config = dict(
    norm='batchnorm',
    activation='gelu',
    stem='single',
    label_smoothing=0.1,
    init='xavier_uniform',
    optimizer='soap',
    beta2=0.999,
    lr=0.0046,
    max_precond_dim=1024,
    merge_dims=False,
    adamw_lr_other_params=0.0015,
    sam_rho=0.05,
    weight_decay=0.2,
)
Rows from block 3, named by matrix and row number. Each number is 500 + 50 x the weight over its row's rms, rounded and kept within 0 to 999. All counts start at 0. Numbers have three digits each. After the name is the row's rms in percent of the matrix's.
# b10: branch 1 pointwise conv (model.blocks.3.b1.0.weight, 24x96x1x1), inputs 0-95
b10.0 108:565485497467557361587489521525464502419543452471465523435410386464545514524394513456458515455535596501403438557512543498470521451482419561490525514472450526477502487460500517438479546416498565412562425543515535443460425423564512500510512438480522501512442483364524511511505531464541514510
b10.1 105:514491430516455542459488311473505500441556654499457410460517563435371493497489491508524448467509507504488491607498468525511451533505501473486470545454493514523503480520473493510455433451477451440511522548564482454506413481457485477423464465488440471559475478526581452486430470439373428462
b10.2 104:448521506509504485499527487527569556469403457448493533561459485514507475457467466509479457460564485459472425506602464473562486441533511578464506514541447460562459462544470525473521487539508459457500404517591518393487658477531545386492477534511508465483468484583624460498480512391411411565
b10.3 104:443472475505475397547477551509462524399512484513550524479521476496465501538476460608685464415513474509576508485516511523548515450627589539396428506581429519519509608466514411489504530452520479415480496418505565466480436565512501510490527506581483500495525506464489549511523523479482569448
b10.4 093:522613468529480504544604385402596515437389611484481577454515573428511482526424466478579560444527561517469471532530527512528473496550427549530438501471509563468500531441463483469414497491412514539533468527543496491581499420501439449481500486501531508552492478490452491543420494454523555594
b10.5 092:538586490344483468500525492575420414513597472533467472470390444498503422501464495516535538500454517478443497516460618496555520467473489530489502514499463538510497518450532472497533492435478491453480678481506559484489430593512498423441486500510469550549450506490501606505550541417548411486
b10.6 097:538535478457481512544483562310430477415629488481524453462463455464567543474477488493480473462560573476491504558468561491459527521503501523524523521495504485532432409540498438480567612445514494398423484431523597492506556450537509478516521497477462428578567506442536546514467422504499555572
b10.7 094:451508496475410508468430518336514333356485490506534690485484463541481559521527492477504461465488515498516492539485482485488475510483481525507515502513483492466481462531487513481530527459481509393489507471511572460516462508484467509506461465527442535610343439485583543476466476502485500518
b10.8 094:550402470690444502445497449538455490499394480488494491528557484487544464515521452499509521500509520515505474478517542457546461520511559534512463493506480540474524488505513528470478446496552506494514350473527530551536471528531466497521554512555553547530516507550544516522452249473446585531
b10.9 105:457478609474408530502422462473431467451503475370376485473499500517454485533471554522541491503447495541512515504515524437538445441467486532448435511511576495493534526496485520533424479497451589439464595405397561437455481456557546394482499447513448513501546495638564531482472497437546526493
b10.10 098:467450446430504516505583612532484492422522598485449586520503457408561528537484455524499459456468477484447486511540479377544496503466537465479513423443511516438486467467478510512414537528525495425499402489568545543565504456473463519595559507534634495556396419530456563541428521496435503483
b10.11 105:469525486493495557467533493473492481551469474482458483500455538573392489547437546464455515537501505514450516502474488519498501488554451529569589473510504490565561605590455486491480475501567497504424601456492500492559498402449551514469528499518408464514469560521536465696532488542383475643
b10.12 100:473507557509455601473503511484504489437489508402513445482436454594437505423506412469509568518507506484456548516500471420577464502381465523443592566503404458459535478555525500486447489521549532553470553521437524502456527457436591538484457447464410410570465597511502511566442511446499521603
b10.13 114:450498456489490538481459507490491472416484519454471475424580538449425475505531467504508436401511448484518536451457523537502456537559446487454568491476470498514477425506491437551497419497588491524432473442507521618452436537504599400513475624487552503513434645477549472575488544372483501529
b10.14 102:505530602511480537529431537499488512452493439435490497490503526526431480503482471548533464475556497462418550517472511480542463516500433549534537493427471570443420467449628581660417412489468496391422487478556445541456387448497545442458501551526501467524548538581589533493511519464466499531
b10.15 094:464541452281483497450422563577625724475490518501516568501548450512468530474544487498499455441491565475495471521455523480489460505520533509522473511513479503484519450530497476507473501481502535449457475473503534508494448482501459490512527504514474511556468474524493533443524665469446525564
b10.16 110:477457479512629505540564690555481563351520497532471473497486442495498520485499495451532449466489529435448514540482486518485460511517455531489473474476468517432499485504547497414534613491502555489544522542515510555552404468509437485487592388508573481459465477581500538474410462441449536556
b10.17 104:545479420518459408656523484486496505462517416522515499486523483466491523528464496515524563634482495454635422508490523466548465544464436484494451505452482520524423547559480528604531504473495461339472494482436477577523509429472522516493504435443404464525496487525538555525509533479427535593
b10.18 110:592530546475494552533458527535518508456513460522458550458459462425468527537520450549543408516479520575496537532502451443672505504413539523547496479553443519451463419396521549525445484449441508490486493431381478520476485461489447412561584457457527523510520357578467502462536518456448526490
b10.19 095:503385516521505491514468576584490613402251476468550491506477446499535553490523504504528479493527570472473484554467505482460530521494446487550493468440496515469463489508491485446477537477468478362461495433492577451491474493534500503474472480494448524618525484397563479467547504476568507500
b10.20 088:493629471606494490518439530573643559462504488490498547504501483493488222498490501516494478478509538506475508509463495470478503491467460488516506550511492522499485479513531487485486553494510511382481408499474593469464447443515442496511496485498482507585458461433544578517528465504509581485
b10.21 086:484521465569471484482486479362517642476648479524530251487511452492478539498470516498497493491484517489455489503503468470515513483478445529514515518492494492489477494470463517498454526494526514434475547484498569434505478531491456492466504489510478516575522491507491423491688432468469426497
b10.22 084:443542517483489466497466603692434245359534468520515455466510464493506557498505494496519495450493508488443471532458427448477503497476487502544524480504457528432492474507442452483472532499497500437492497464494586476557494448526438504466509480535472529566444495473537511524436451510509517533
b10.23 108:500500480476506462450556500512529502520480530513486512507495493448527470561489455494532486423455460547492562504684544487462575525494486466581428461534438515509518459504465440519578453436464505527484509485438466497479424517517572513485551521389497449503458514502670449406462460484328438534